From a checkpoint of a small audio captioner.
Training: soap at rate 0.0011, 3200 steps, batches of 64.
Rows from block 2 of the audio encoder, named by matrix and row number. Each number is 128 + 32 x the weight over its row's rms, rounded and kept within 0 to 255. All counts start at 0. Numbers have three digits each. After the name is the row's rms in percent of the matrix's.
# fc2: MLP down (encoder.blocks.2.mlp.fc2.weight, 256x1536), inputs 714-832
fc2.16 097:111131152172092165146145185138104134087197209147135124146144225150164067127171126162160109132097130096094142121068126162033158121117099176153154130170126101075139192152170089134159157115156128105135093133125085131095160150066165120113142134138159138150169144117108141151129173089112175121131175140238157174103064146074130116150142111159128100157166110083129
fc2.17 110:097160107116138138129134144067119116159086136133095082187088137169129146099111129114093176128139106122142105147164114140224086065162079089096134139114120154201085112107118109103126136125105087118146091121148093090126101137119170105073103137245133178117101108140132106121139145122103141118154174144089051139097099056128133137050118147118100120147159069107131
fc2.18 105:106058175111140112123137083082121078161097146196116081124138111139116124170197110118122132097115111123103057048154102097136078067204073186093093102063081134127087117141196102133095086147154101117084125078140174096119162079142089078108143079155142066087089099134108108085118081193123156080118190129171132109071139073149098152107115125079078069078104093093090
fc2.19 106:140107102116126094167158187197159117205121124177172130154161079121127159102093156098140113144131086121143141132201127147138147151191133103112093166110117159184191106119153127157117168031140143142101164103141139157148146119117150163163157148143186105116133106186123134165088143166163153152108119127076144135173108173227152186083152136075163133087151189152119
fc2.20 097:134078143113125144157106127122124145169103192113185149189171096131128134179090107124121071099109129177128111133182083123105126137176098149119133064097111070123104110204104146074138091062159122103154135060119150080093139072101054110158112130121124089114119113138174091099133087163084071155125128121149077101125132128143094123093143114105140131107145100078145
fc2.21 098:073091098087147102112091062121126110162087164088115065100115153120123156162153112125106113150115159119119116106136143154064116114025045142147073140058111123121133110115122105116118137075107104097133023128096102106139105187115071072119104136091142112157125105113107120067156132077125103072126093115155145126119095084129111131095091108102125145201096074121114
fc2.22 101:175165100143098128140124105190101124078115113191088169136136129162138136117107128167114114149208123167142109120143167133189155175117115112179135160118166123133101114155094154131204125121114153118121089133159140106135048172113165141117210136138135124138129148087152065169081186073162126192108163145090162109097040121110164155069099147149114125147114163138136
fc2.23 104:138159162163145155112121174126132162125180151187166118158063105130130124104088123117107158062145097205100147171092170120161087096162236103088118113159142198163116150114081154127117124148184112116158066150145179082125150128193150119142153139119134126157121172086208118126167101184121110138097049193072090138154110104129182106161058174156122116117171202103123
fc2.24 086:087119093129161058147174139094182076118197107092096167123073129107116121111069128137158148052081141122125134128171156077090167146153143167103124119070165130151152096149114107172163165096157119018061148134184115125152139139103115102113143121147169133081140129113061123093139108131100120160138154068156189059109184183050156107117108124121166147124117148141156
fc2.25 095:094151162166126160144150150219159087096159162158101126151115161078095127147141153143126101157134070149172134161143199107158083199158052101090141172185114155120180147153100139154121202152095132075109139167144110166152136124154205140085164096122138145149138117180151139180172129118111154145120113161070112165138171145137191143097165133142152165139126141145170
fc2.26 097:119072184097115114139098121142156092099165139078153067104107123108111108165077102124099127106071145098118067052122089150106071105161168169115083108125098087096136166052126100125084088110111149101150120073108143104126133125160080091167104149120102131100168107116102152106145104168118114091121165111086176098137117080155080136129066121076116128096124126119107
fc2.27 106:103165108114154075102116099166149097154117088107133112097117109114094123104113124075111167158096178206200128114140165189135104095123123149135082105137087138141075140096146064143113101088138122126145098122115000182141144124133132097144164158152116118123118104078105112074132147107122115096118143107169106140130133089121108075102080102103139137115131137224060
fc2.28 101:175064156140139151147076109131147080130134156143150193150156142161133143149057085170166118084109126054134109175097125082176181166178186139121161131128128197146162116085119125159147187129147161068143145138132174128123151131116161151164133110094139159118162132166183185154163101124159117140151097179117094103153144190144118110074189191074131131093099131137150
fc2.29 100:129125183138133137142124099107187096203138106088171135075117055189125132212110112088132103093081126138129157128165181120093132118201162134096135094114109146141158101125108137118141151101139130146127177156138146193130128085111096149117105163082155128149155121086230154120208126181109145121113102145074138079071172149133124094176126128118143132172076166116134
fc2.30 108:197151108158134123190154060179173138115211097156179145140108131128118130152120090141135134141095103132095146103140119174116145175111146110123170142117154098124171156152080133175144155144159189097115196125156140068196154147150086168146131162132112173130146133176106130177121133112166082181130124138173095119128034156105146159103136143148176125115109165109143
fc2.31 102:136093102108124172123067121131118142127152202131121129180076123102099170125125130126146109178083148133122160108091154203158166178142153096158125097133087116132130108129122093124110110168113135089114115138082105141150154155117123173137136177050161093148134118173217163134174106169095116105063130152111084137155140152141145135094147139134100175161080154136170
fc2.32 106:066165166142185145123111129076113161114100096081144118098140143110137103067118184139151071103120085150104146114132183106172157086081161067083142138163150131068113119151092135087117156125112108103114115156139139108082107107072112098156107099074167182165161137081153115073100151147136150171161121157087148108150181146107168134177103148175142119099113154076144
fc2.33 098:058171092155091152131156116157085093151126097135119108145211165178124151128187126114111114157120139124176109098171146170192136097185132146145117159081119183108152146096147143179118141090096133133131100178126155100115170141088132092117116155097191134201119125172187182094090214141140150122147177184130121124151094098206160169076121125113159110170157142125116
fc2.34 103:110068189137061114131137135211140165141133092165148092105061110074115118172093123107111170153095089157150165106133123087156064134064138131107110102089103142113116095135151144173136116070139172135158130099105071125170161135178207150123155113162125107106089141078119152135147110093098160100093137086092153113087150140132123130100144109110106157158198140032088
fc2.35 099:109127127137142118179119147132143116142091100152161129153123119137130161141139156138150100068170107106086122124174117093151057101125139147117116117140139139172121095097154095112175147134145084191095143107133138154096116074129125134162194084155115146072109103136131118098104128105138132146140142142088142132188176139145132158211109116096139113144106153163110
fc2.36 093:120118084135108134143123156148087110179161121198106151114174117167113145137191099125131168140114232175127126140166132175177123188141100134134114094132116131091134121136202184122124130110179118145079157135171130113201124115098131155076201127118128104124055146126144130203145129185154186113118206105178170144166211127141113106140164103162104138073141135157143
fc2.37 092:135093139108182085116148075103124086117157108128152132109124168159107124114104164148120174127145169135154108096149177133117150189097219147149112175116141150134122185130101074161105123154068105145115134144131110135120148135169150108115148104151140130121104097107138066142132162106155133125162152179106104135148119118118105080156127120123132080163105134135102
fc2.38 093:088105129094124066093127129177066108115073130147145093076193119148124171106133171112108139159241132178118115082093118168181146099057134201184082136124110073114047092145118069165139079175107084176103118107130107122111125143217159111145164118148104094115143113107106105125099166151156085097120116113113112144118207111106135146099098095103095116125127112135086
fc2.39 100:175131089112150083161137114127093102113117089148160099105163090133129172166168144158123104134148180130090087078201115155141175123150083112133151149089141109135149110158055142085119120141122137241059069104078126099101128137131149134159169126115110180161140087128176047135129154128158095110161109143139142127227067117159155181133122135101140131117118132079154
fc2.40 098:124123163123129148121180174118102160134199101193120133160166140140136107115097143086103155162134205116133166118139125167129148164221136144168119176152155159156094149119172129150142130145116144126148113137122147111131149149161158161156163159129094105113084162113101098178169143182145186122140158118121174126170115136171119136061129152154082124131153102213130
fc2.41 100:107199165167140107122106050114161105086084109081081129101147132106143089156156148152136088185173152075140126142111141157136133127085087158153128185165137103075153140052167088197148125154122121134115082141157143115107086146094100118070127118143181157160112114147100131127070156124176159139149166107140104133157104137166181159154132150152114135157096062104116
fc2.42 102:137136114124148152146191114169122102127146165162177128145150185124092149108148158143141137136128152144055200082151204129162146082113082089109123117090146114158139201146131151163139135129106144133156151108105128149108202149129058136162137119091087118179139100142151119103123191048132087117152103134164164127193154146123132136097079139085145114092158121111100
fc2.43 109:112078150125123089105160080064136112113134106109090092113169189129113161095093127106081178113168165086107085060184129085143091096131135160157132150109157048110080195080112114083075091163130119084127096106153102112126173125188089114096129095105085155123157126097148131098123119165152081144165118129150058130180056110133116106145090082134126135123123119165121
fc2.44 091:144077181136134192140115135132157147096103192047133151123127133161143112185153157167123143152176173153217156177134140179124138190176098142152136138136126201150142107129135144144167157179059145092127128128152164126129112158159120123171104133154152129145123156142182149152154128156133203082132119136063089157135113158206170142124153159101139113212117094103177
fc2.45 091:178163135112123107132143131142148075099147122057123195117148150160114121124147137152143169144135229195138162112121152195085137123096157169132109093089112137175137146129138139128148139124094159118129175122116163109062115139137084159138162141117145099120091131088133162113134137101129142105138100105094064132175123174094115104162147090084088126129165175117144
fc2.46 102:099202160085132140131056194115157161140110070159115157116099192103064086175130155127134124114156082154140130112123074117106102175129106099113131123133133140123108117144157115107148130165095127103164102070099119144135079100185104116149197130142147085085121094156056103157145131149113107124133209097175131133169113144090103125107128094099117120144158087194107
fc2.47 088:124101087124150156137122099144150131108181127203126119114113092086156172061136100150130114106148141147081115130183146085130107104163147130165143102134147111119113115149138138092113152113152137111159121075143136128140153103153100105175147150121109178115176120131130102112085143112121054148138175116115111129157159112150176131090112095131188123145124084197151
fc2.48 109:108096139118127119101078077143133119154092117130122118088138109087140105082148147078127091165127148086101132083084104159060157152103147111143067110125084098059104094146175109121098103111067145141067105151096104111163148140101100156128053144085109109106132113123107113156144118140115087062071088114172112103079127122099142100171086084117096143144063138074085
fc2.49 088:105137090115169170173136112135123079161125166154148160114125154128101175164185125185168115138109153124144137167119132123170124125081078109130173109063114107095150208075134153107166170134122149181070133145108048133093174085114152098138153119131119140157185115178163132094167158088086125166117126116139169185167121132139173142133145183103189114145128107144196
fc2.50 095:048086198119111094095082154166143134118139086092098116108095121197108144172118131124112066159165098178145149096064087167115121125039179175100108172102135196075114084101145121156119140188111076169062106149187147141103077148111175097118168159159159122102110133089104131147118204123162168109108124126027120122108112100098166144095130137091123090189108159142130
fc2.51 113:098087129160138162116126120124131129115144114071110134177121070126163140100110149110133076107168086172073149171135182135082075138092128120106141172147160179095100124102090137110131171118145090140156147190115148127142126114161109119098121180089143132191187161107155123087149158132155086164121067172019098102136115105078190169147084158161179151084111157055131
fc2.52 111:124071106133180127141081089180130112166088144072169115110176083104109136169182131141152111069106132095092101122138142073148072091137061150076120115106138134123133120099101105100124136123124085157077090157116122151096121061119075109139108139105126186125159135124167136099192150196124128160107095206139142117144104133099176124196093135122144121061051127099126
fc2.53 102:144137139153090137086119109114100117112070148091131133090073123165097137149157133085091153145109124201116136119097101160055178130096115078127088135110164185145124147154140098193138114091097107126169097140098084111120063162115143131088169143114116115146147143099069105067106160091140154131099129140135110130113133129067128148143086106111114104180098109057096
fc2.54 098:132100139145120163132130137091124120075170187090118090141091152080198154122118118204085179129183080083113153140136141123145117102160072055146155137148157129184135198134093143088148129190089090145126084128176162149156075160117161132097188140020099161131115099080169060133163134177159096164104115117142122138139099098104144155149124153146113114148147131115132
fc2.55 112:059150193108146107098173128114146075122159075144094093066162167154103109164132135096107151115175168157087096083164168116172121127085151123135085142119110196124100160115156110124125135103081101145086074090141130156139166092156142075150161111124143107109136088083137090139121137122137151110140124082128118164118126122100115081131076098042127120182161145185078
fc2.56 100:152142113151152130134177130112167135136128087135161153136153067051147153143147170088148099144161142119063117114220167127178126147146109070103108095098138147150130077102084144066136149061128110177174198150084113157139167106138098125174102139081145164139080115133173123158132148136130094152088081141052096142112115152197136191131151156115156150092129098133126
fc2.57 104:088112108124125133103146160178088147075142114144092117187066199087118137170119140167121112113151114024094063076154141093114108134096150097117141174075163077101131203084097092148101165157127131046118171138149107113131114202171131159078166111108110135162110120151113106116122103147163151157160161135133103175164118131175148155115091161154125122159119079201133
fc2.58 091:047107148124087137074120162137151153110155164103108065135068130114128089137188153147100134130137142132067091152130081171059111130142142131093088113117162147095097129180161083144119122097090088135153097101127083116173172110170102095072166133165146145091141141096077114132093175110138132118164171096184130205105108062061128130097090127137114101086146129192120
fc2.59 119:107111075148095099094072195153074123174098116101074127134108182212121125135095064120114172119112105147104095088135097116133141137185117140120111137131119150189123125138151095176116124138113086114094111120147144102075077133147136065103161179182123082065142102136083102101109123108121163105126153092161113131062100101160102090096123154137112140146149124137120
fc2.60 101:147137143118089148096138152108162086041080104163069166077163100148126089173166149103116207106136120140155086129176117076215149163090113192088117118101135166165111123127126153133177147097081104165081141085146099150127129121132122139072106060173138073101094117116132141138087175077113142117093152136180109173154128191061156055141157077085098173153130090091125
fc2.61 142:151128087171182157179135136185115091183154125156156176152139101089115165098098134145179119137094159151202180171140152165083157218155108124109165119114150147132207146179127195129110191125160136134096179170086118146132184135055141150153086166119131170153149117142096158175161141135104142133106094164110152105122131186134151121158186139155197132165126136128173
fc2.62 091:163194091148121157076123115105113138069134123140133105109121173144151139038180119123133187112131187159174161175155154156196142158116068127144084065138129113127142119127103154149164118157148100140084166120108056151129190120143085074131141142038120082138154120135129128152145122092081068139102114098177064135088194107073140076101178125166112153108123088033096
fc2.63 099:116152157124119132135188199167155152109133054121102149123166139190150127207181174116115108097182099129177107119135143153134128140137121161162088171137126189110118091151124140131181108110090168130158171144151164106177138162115125173096125165132162080139097155137130188122093153108178156158105177147056179153122081182116140174135162137136126180183169175171130
fc2.64 104:167136091109086151148126122109079118188172161077189079157111154118154127118072114091156118131054198152121173123098094195157188069156167078171084106141131078151126085179107155135113121083161106127156163131104073112130135118103100133163087182097152109118177123125140124080120103057107066122113098113118080126121123107087122142111130176099114129084142106047137
fc2.65 101:113151085091148160160156187106163116158200147162175114164140142138113151144174166164127139123094100190136154129134125110150102161176156144116130122129111129154151136083114123097129087147147138092161100113114161168121155117160120097123174124109154156129120133160118194155092125074084046104076126189180158160127156107133144170145135144075119095100201218159084
fc2.66 102:126146202103191119133150140080169149190184167169209124118140152115173149164162092125151172098079057101140127129138098121176088104136115162076104045116089100140134130137167194126092127065201136121161165112157070178116167141187107083166080151170176140121135112146127170109161159169090080092127125143193146163039175122073056086150094131124170157131142137118121
fc2.67 094:114184101115132177140080211120183157102146141159107135186106110131139142132109135129096099151134121105147121144102149112089164158119131111150119128100123090127074108139111079099135116080105130108103096144076159145122122130111137146117121123202049104139167113138174092137139152128089131110135177132119162169105139115122108136136114094074155147118204127167153
fc2.68 121:173080134157147148152123125166156152099075157146141146110131109116110160123117136169157157128092109138143184177121149052141137164084163144113140150110176143154186138165162139153106154145121152119161115151137129130190124147142071140148152149084110164151160170122154174182133138122168112173161099159146176101180113174123160127133158126130166133142110161076162
fc2.69 097:064115133143089109098082181154128161129178138131083130143115139146194098131140094128074163147080191130141133119121107159072173111105132126124074136078156138143065139134098086149093124121168128086121105131121108127148115161151152107100136199109120083148164203045124137101150114094183091156183098141127174090136096086065136149140088138125105115126114146150130
fc2.70 103:107131089154100136154153152099135142138156104157160107158113144147130106151119119146158106136112146091151154152117102183176138107053150167117130111107132110087140081160211178156162153131120125132081159154106127140106185138081167115165157094179171125122164138140103192108121191078093151136097163052164161128088107120144160162139110145085144158090118142225140
fc2.71 090:128118185113148089112093134153141125102094028123122122128086138100094127132145142124084150155142103101131109075133115128163140078097135087090121128096101017129109147168157093058132130146109100118112056089141112095076104110137214115145174088170143150095059114109096105112129106163108163089126136128065100126085099122135129135079122112100143148094137084179152
fc2.72 094:136139134099129093104105179116103147173107095198121106158119152133117081063182137094107122155093157124133103063141096124122088067115120113106089098056102122130128175148178053133088105058116146146139079087125100070148134129115095166146178083173105153172150113094153081095155109104143146120147152105204154173188116128161090114105108064126107086151138085124087
fc2.73 105:089088086147071134102142158103107143067121154123096078110142072120120114138092140076118154104090163078099034082158104082119134081163137141093090132134135046115141140083138082142096122091138086192080116116129140071103132109082125094092128070147101142121133137094177192109161125163145122128110102164079079144123074079089127140078134147146077124077133109162113
fc2.74 098:102124107092095119142168130114148063112119159189128141119163145111118126107127112128116112143080165149137125157162164118174078191145097149134139134192132098125130144115191127137071134079123148116148150109129096149166134083155100144088066109139108151087107145143103092181102112155146142121158167125129213122088222162101086111098152112126142166128123119120120
fc2.75 093:095102071179167107096133129153161158128132127092147120169108096074130154060124151150158134117122087125138120163126074061157136126096166083094140181104162139127133174137098127160142192171156143149104130158104161193178108111186160154146094135165134162144078156141068188172090141123127124120098126130135122086102160116138200175109146106155163117065129152143151
fc2.76 100:110089072121142133151072071139103101137087138150109134145133052078145153158187108094135098105103086103114095118075141165081180082064077100118134099063123115066140144163117097095113143101164146138111125180103105126151060125090055136095076156061158105177136116132116111103128109100075102131132149131126106090164069135129151117175138125115152127132084152075134
fc2.77 115:162103081164190131131166119166088107077129116116164138115170181138150145091129182168146128174190152166147146157178143161112166151129170158180115187142146087137137140096125118131165165145088148205154144159216105123115136176136154157168129145119134137161128137116167115186120129141180148155180114184060089119209088152097152130122149143137146117094114159102101
fc2.78 104:140071162095100127134116141065168132170169163082179077135146182104096136147173132136109123118069074163075135118093074128138079079091188153119105104148095110119129174158186093151108053138164140090178160112151061183104150135180094081147176147060193130117140140084099165103180086107125094077113117142129078166148146070089064089110089083109109119155155096123078
fc2.79 107:112124157136111139101121098065139137124121156163113174124138092124152130148099120118151164115113105166208149172130155153149113191120133132120091128125118155141122080148128153142144125096139102145128175109168144095103163113149152076127065152150147092117152130117142168131123137088147128148146111139120078112150197153029109122137154137114100125140106100099129
fc2.80 097:157106200105109101144129131089111066107062121161137167112144067127120136162126153070151107126189091096123099082151113149136142140124096153077143125187129175128157163091190125095118117092114138178052104100140143118085117108154118142152150142176113141125136089103145108144132106064126183119110157166106117176203157148084108086151133097108129160095102118235106
fc2.81 081:075100112131147129105125145127157143127143145114138149106140133193171126087112097142151145095172115026124117137128161117121117128134201179131067130154136107112087105085157145140176109119139108142098142125161203129169070159129153129127130090208167113138081176130132155159097114163127169175116176177078126119141118147081152137163145127149118139107132177119088
fc2.82 100:108087138122097170113112123119078131124107140142111110192137133124139161137088107101081141103133033139145132164138085063109127100202137154097116151141118126139093123069132146161135102120146122147153151083136210130111079162135160121096122148117155139119123167145083183150109103112134164073082091167076050107089118117105099149096190132127063107166178117180102
fc2.83 099:066090097137115111075169072043084125116175139109112079051110126132152107118084134141105143117160157113119123128157115134113130098142108061116123149131134162100117144096140127131096169104148091086127114142153113135076159172168119099116141120106107110140160112085137160077175137132147138160111070137109127095133100118090153130115101127137135116176105065078123
fc2.84 090:102193142158146114156161117119148108237127094086131190118155108116126122112096127118154131144160185099153150143136167113092100168105170117110128125181138168121135123192104156093111160102138161155118142143138128155101089128087106182151122120099157116151102176096108128127160067151177150175098095185000039120134095173076141130095126114135169120092075114114144
fc2.85 090:159106111131143103145150141103075107060116149116108120113180133118156104126096164156137170178145210201117180142155143144143112085102101154131133109115131118127170083101162112194159152098092121149188138107188116094135153128144097128154135164072195147135159140140150179092129092135169063160119141065176183120094106141124151124066101157115116109112170118090097
fc2.86 093:187023099125109116142172179124128152181094087106143106105171163148113171069091142126102185102151056132122151117141140100165063088149190132078142181130124151187133195155103097167109116160093138087131135118128121181104123087194137099150158153128138159146123170120150155115099149107162108127156119136092106162170102136165127113157092140132095120063163159146086
fc2.87 100:162095167117093148140122150112130150162087164203177169137148118154129114138096086121159097127100169113143140093086108151146134186128164180152120099148098212099146102107198160088130116096112152144165179124098186126170143101126069179153112135172152120072179122168092157193149139169115126100119166096157201166091113170156116074072129107129137182132141114129153
fc2.88 086:090091135125101145095137144153122128143186167124121113128140133032079063075192109130158107120058035099108110127107166136084097099149163103024122126177130142068122181112142134139117156142115136177147204116122152156071191111201144094056135124147093160156133095124108182107131142161116130191130123200206149162130160121087121138173125143138089112130155164139110
fc2.89 097:156161137094135093133094163184188121175133105119099123128130096104118181154203117064138119181071095135085123126092152124151109124131072145127069116125126191169113068125105107070147131067100079092097167144096140160104082142100136106144051196088153158128070118129105116102178155154169141123110137136106122102090112127115085129175121156115109122091097165066121
fc2.90 098:120075149074120145148103128045140117156143153231143155141068140137123175132102091151149073095079118188157197134073061170141135163137134112123123063118098146094149082127127115109125131167140078074165166099141134104128107133155094085124149172178146091061115125173027103178155083138100116114089128094162142083084145121139067123107132098094123178135175165137183
fc2.91 085:159137124139130169111144210195093144146200137192142123118128087099111158104133122110133147122142141181146126093168125111126163081147061130128115159111148040126159123107145169133158139149157130123066166138132111076115168163078150151153180138165135109152122094176124144121136144103089150113074207145113120150132124126162171125096124180143156140112159131155153
fc2.92 089:161185150147098156148151131158156155151152136131119180130169180165141166153131142154125108126163194048090099097120165160156149150144140127149127131141117074141138167092148160182162138144150176093132182156104179068175105112113056175081123143106116164172150112156155160176136114169142147121140146112158179159113132153195128144141153182153128149087142124115112
fc2.93 108:174159164154074124161118119188145141161166132176112155142138158158142154137127104116086148185166192170163163136106142206136169160181122176133112187135113076147137129113120167151125122115142141141112123143175144096136159155168191170138181210169088113180101149115159121145118198158142160128155169103125169165127144134152099107137132161117098126097115156131122
fc2.94 104:164121122126128193126161142102160115108142172139121126157107099125132186110109182114168129089100149049186144147112127119075141137109090071107171125125142080133122230190150141135133200072190131201099175111094141172145131098085131145139103162136096097140174116188156149143106138093075145149106118160108115114170073123135167099211189117136160155131082123075210
fc2.95 104:130125125110159137133157128126096125131198139172117097139104140117155140084158185124112130119059115181144113108107116110152098086064195103078133104089140153167144144107205150134152117157116090083179087125112116202104165129164084073153151176136198177095167130102076177124147135092123149098096222126211160177112146084120135119076110140086145099145153149140139
fc2.96 093:105175178158112121138134122196102103156070125144053163123127132092141071129149126101154125168162119118118114111184169075168110070072166080122168152165097109086154142154132074143140110164093172155133125139180119078187142110156106168062125146177213132136168100149104066165181097153141103114105124120149126138144055156131148060094147161161136128129103107123142
fc2.97 098:113133075125076115096102151117123143088127144150105167135142059109133083127155137143118137143104159135167161195106121222094125179146102110134153086121114130106115107145150153138154145135164114135103127163120125112116095145114106155063147148165136072104169120115085129157119151122129157144100212082184158078147113126116183158138153123144088105081084121210159
fc2.98 087:099134092147156117137123133044113107153096196198172108101111156153118165142136137148156132148110141115122113155133095101085124075170061142118139062140110100148121129113151177116129122165149094095143123120115098139071161134117079105138131154125151131076161131144106109095169159174142069110112129070109129163113143127143155099158103191091161121131103152106129
fc2.99 096:111166102106111120092181141115117087119128055124147130077196099161102146140143146072104139162140168190086195113125191183129165149087132180120073136163163140104122064059147100172139096074083102157204132152120154125146120136115063144106104165117171135124169147065147122114128132100196096143144142179057111089160102113129155128132092139118105141131169181197085
fc2.100 092:106157101152154163156163090190099114157140155158119087128125072089157116071114166159134145133151194175069167128130181177103142135175134108118144170129144079142172167102143153195177121178128187153090152198151154113157127144105120157157138124108151178135118147132183189175133129154163088158108072159123107103135146131151181144157128171134159141036117142053142
fc2.101 097:131107070133115114126132110125092127090152070095077089158154182186156173102158173130076145166148195112173134109154106139148096137124123146150115168174148070133167123113139129137127153137102092095127065124133173101093125141119156130044155135162134132139114145145130114136087155130169200120175201111119120159197106104182155180058101123136157115153185130131140
fc2.102 099:099138130128127147138102128089099069159075139138212113118122145125157104111140156132184131067086128136163201153149133145141115088177164128097132107123116102113165086144179180172131132129124071078034149120156105196103131116083138075152145139109186111089175119136120180059123156055098128140110184132132153110125231130046155110127125117121134098085090129131130
fc2.103 113:120141157126095104095151039154111118095117142146121098100211113106169132183146102146071172133127141141101065120127097131134144099092125180126088165095132080115075118145132102153100101156110147145127108128152125105182148130173098157144097074110143096113118161146156148127131109128194097128148092151176133095118130104121118154119113140116092126138106120068106
fc2.104 100:102067160099114137146123159103137168128099191171109103166062112070135147103032119137117157147119110164100102131135116114163098116128171117111129110143156155155128140113125111151079123130171112098128127121156154100131095158158122115115112125139112165096135163148097113130143053115129145096128135138124175126087153123111077112107101142114135120129157104113156
fc2.105 103:180115154120138103133111124137137044114157138136092145127158115135142148093141162170146143093180133130099137136082167122155127148156195144139126137085139112144158117139132124135162135162108168132088140112113129134155145092175117168107172129117186114067131145162095174131129097118170121111165076138090137111129139181178069140107126115065104146096122144099113
fc2.106 107:081168142079109126159137106099143143171185163089153114072115096139081104167175141087132186087088116114122174125110093124133131088141121154114073122094075136146172163107124078121111091083205134094146115111094103129120160155148159089114085165137112099153147150077149173076184103078128124076182190135097174179158165110061063069153132125055082122110077133121124
fc2.107 089:152070215112173124152115147135085119142065151077157177126156142093134108163127124097164130132117143142126060091087131103098182111131147145150152125106084070087152158125156117068156140120147129165163199120109110113074115124164204158152096154139142137158180142120183201161184124159118205123143072158123150156123064186090134115108153125130139124094153101113114
fc2.108 095:118092160115129135129065166152071175126091127098132114171089112137113150145125131078153133130119108202123130144137117150132093104181168067090135119168089130113115091141090131124096148115185143139160147153121143119146135093099125144165089143201088140147124102139122152118185110168099183140097118173085206145162132149102122104085143126149133134125111086077140
fc2.109 093:144114134089146079126152082214159110087086099103137119086125118088095098039182108104124166105062127110100163144135130125145076093134124090096139146116101051104135191137121052108102096153090116120068123107149116147099144069102137112131111133174104093082143117087135114122135111093093073107109109134188119135117079130089128148164119132141094134027070124109127
fc2.110 090:098113156115139113154117108138084152101114121072137124094094083024095067136074157104177066137172079094115050107077146105137097091048165116098147183155129054065184160128113141149138145102078164169141113134144105139119139136132133143120085075117153136114192095110145154118132066087094078146127107160000072142139122143188145105144166171146149124151123053182119
fc2.111 096:137129190140134075121115227081158135173078121212072179186142158156130130134115129121103145172190052135134100130119114157136130134117106191101148139138137135171108102168120105176141108145108121113144117086141173121142040154100143147105154144194094092097034137148094130137085159145160184127115201096043133134095159156146107131077169148170112152074157130179124
fc2.112 100:148011150119144114127082062136153138118095151086089119126078103156128147140072113103108151126129105108069099106123102081045117111077164064123122100133138144111109061160096109150091131133104092135099129128104125139092097142171104117159089102110108165121133150107164067134144104142133089147112025149153062047092125128134133127110087134162107138138036095000135
fc2.113 101:158111133126118112130126179080114101126153117131118122158096094147174142109133117109099132091121129081117154108194108115104169129136102059112127118096157126186141122147142175109121109103121096166098134110086148104093135145134084109130152131106112143109171081122115135115103160174125095127128141131135125120142083121214126149154119160128126147143162121146087
fc2.114 120:140077161083097117141147110145126127187138138153116116137148101137100148179156116093055134119101127142144102092217077146131097124184155131116106097119083133134095161143137164107080067101127159168148097059122119086165165139112121141161115113158113103096105106149141116112173112124085114087083148083222153131099138104130091108070135085069143091143143137087111
fc2.115 102:084131064129139085139090125156148132082162121052135170132081102121070081122150134128155111074088105082194145161076080089088159115154105100069140110122103069077113124122043074114136148080111167072134092111093101176139115071117170128105074083164095161130128090112118111170134169089089146111128110133131153155128086134129128113197155125142143163062123131076107
fc2.116 100:083105214128130123119110113097151108131119193146165115153128059089148107147103108101114108091122147156100116148156112135105112129073092135063114078085084104097098097141168138087131133077124111128154152099110149116106208098115108112086085103216140126069119099114134150164134120104108110117064105118164117117043200091175132108165138101127140156092162119154103
fc2.117 100:151117148090138051080152132070161097148148048136122137091199144118101138172113128083081114128155163153113152093135156114198128208042149133108066147104111176129126141114131106117092094109082120174176122105124119146173127080156132156172150087149090101133101100090143109146139159098165129112138089104028153087143113163091097137159145080079072120091106114194072
fc2.118 103:144134115108156116135131111161140081127140126163167134145154161119110118149169153161136155139114096150170171164086104110143170170116035140105109161078147092141175183095145120175169145135117145081097127114123082129168144112088145144142127133135221128099146078159106178202070140078113117142146142070182145201112172144163117134187177128072115139110180158095136
fc2.119 097:047081167127155116152130111162183072080092116143114142097153113114107097155169156149173090127148119138147153163144152077134130137024105077123165164076140111064136158028075114105098157146073121128152132148111095182106115144132124096146120095112163193169171122062158117121116154106128150166185120154070142112214115179135163119202131101096148155197104095175119
fc2.120 086:121055142152108112156079140120149159135099149119166085136068130111133162122033150142101073138109055101107074125103119092170100092154111155156127123111164130113121104086161071150128128177138134061056097142160136110078068144100131091154227110118120156131105186111054124070129138110138134135170101130152195082155144131214143139197078156113111121203100067110134
fc2.121 098:096152121113132109153140043086141120105117098118101117062156137142137098124133111119090106150156229189146174129086129165071099144068126186146114152129132156083117065124127153139104094127059143131141146161134154112141118202168132130135095108101116147104150134045137133109118108097121141116138105149106105089140171111098100124184108120125114127120100122131092
fc2.122 105:119092183149101122108188083080148173109187136120103078180180112162117146136191128161113164119154194153137142140156094125157169139109102116123129148165137146125082156076090107158095121136122103174121140139164135115154137171142090097109102130135163164118135122152089090144094110140155074146095103112220127124080132126090142147107133118098135135139145128053144
fc2.123 087:154139152119106088146182138099145108145161112065071136110124155139064168101142134127103181075080140132133100116154150122146078159140159125029112137104093130153134225100072082063122150068114137073150108123104128120109169128159162106124122149088157118136042115101105139090130141123144128132129080137081132130167110139110101099177119125112121104101111155107085
fc2.124 105:117154081146109112157124116083152111085066133078131152110186172165145124131122194152119119142194213125142162189093130131102122155075072197171132180179141078092083101123084084139146125118093165131143139141162062123146089160152076152151121126072122110070128156108098072128102134118157105129178123093125129124107125156122124126160170125144134140148133122105105
fc2.125 115:140098176115055110068137143140168151090101123129086136164147123149116117174122079140067151186196219121148086112138111161143175139131069110154094113140121161147095114133118146141128094138106110166165131096158109118145134136143155167081179093165094084128077101138131066140138169149129159132105163037074098148084106120123107146091131108112076168132164142193113
fc2.126 097:087145097163126148110172118185159160117134139083115180106145107094128049136193147122128127138170135087165113149106126122085100154115218113115103177175104134093081146128188091132152158119053125142150160126191127138199106131125129181113127081099111139153083149080156139135109194127124099140154131112207144095167152160091152154094112121137081148090098165075062
fc2.127 113:138148133127103167115129094112150101175141194101168111127169159138144121085124135154147085096131122157138167178142171158090158108150120162143098144099150131129154139109140148145131140091146099183130119173117081143070170135147065107134144197068201097090174148120167201100171183104118130147189113168139124141148123101096116123148130134105118128173138141117129
fc2.128 096:131072077146108105126128080158137165085141130167088102119158131065156121136095135146132111147114129090091112171136125091199197166141138156110115136090181094134131177116117065162148169107104136094128134155159119104127151156108110131044102100134166215166128165113116144158082147110203106180144133130083055143124096118177183165112141160131134122138129039098174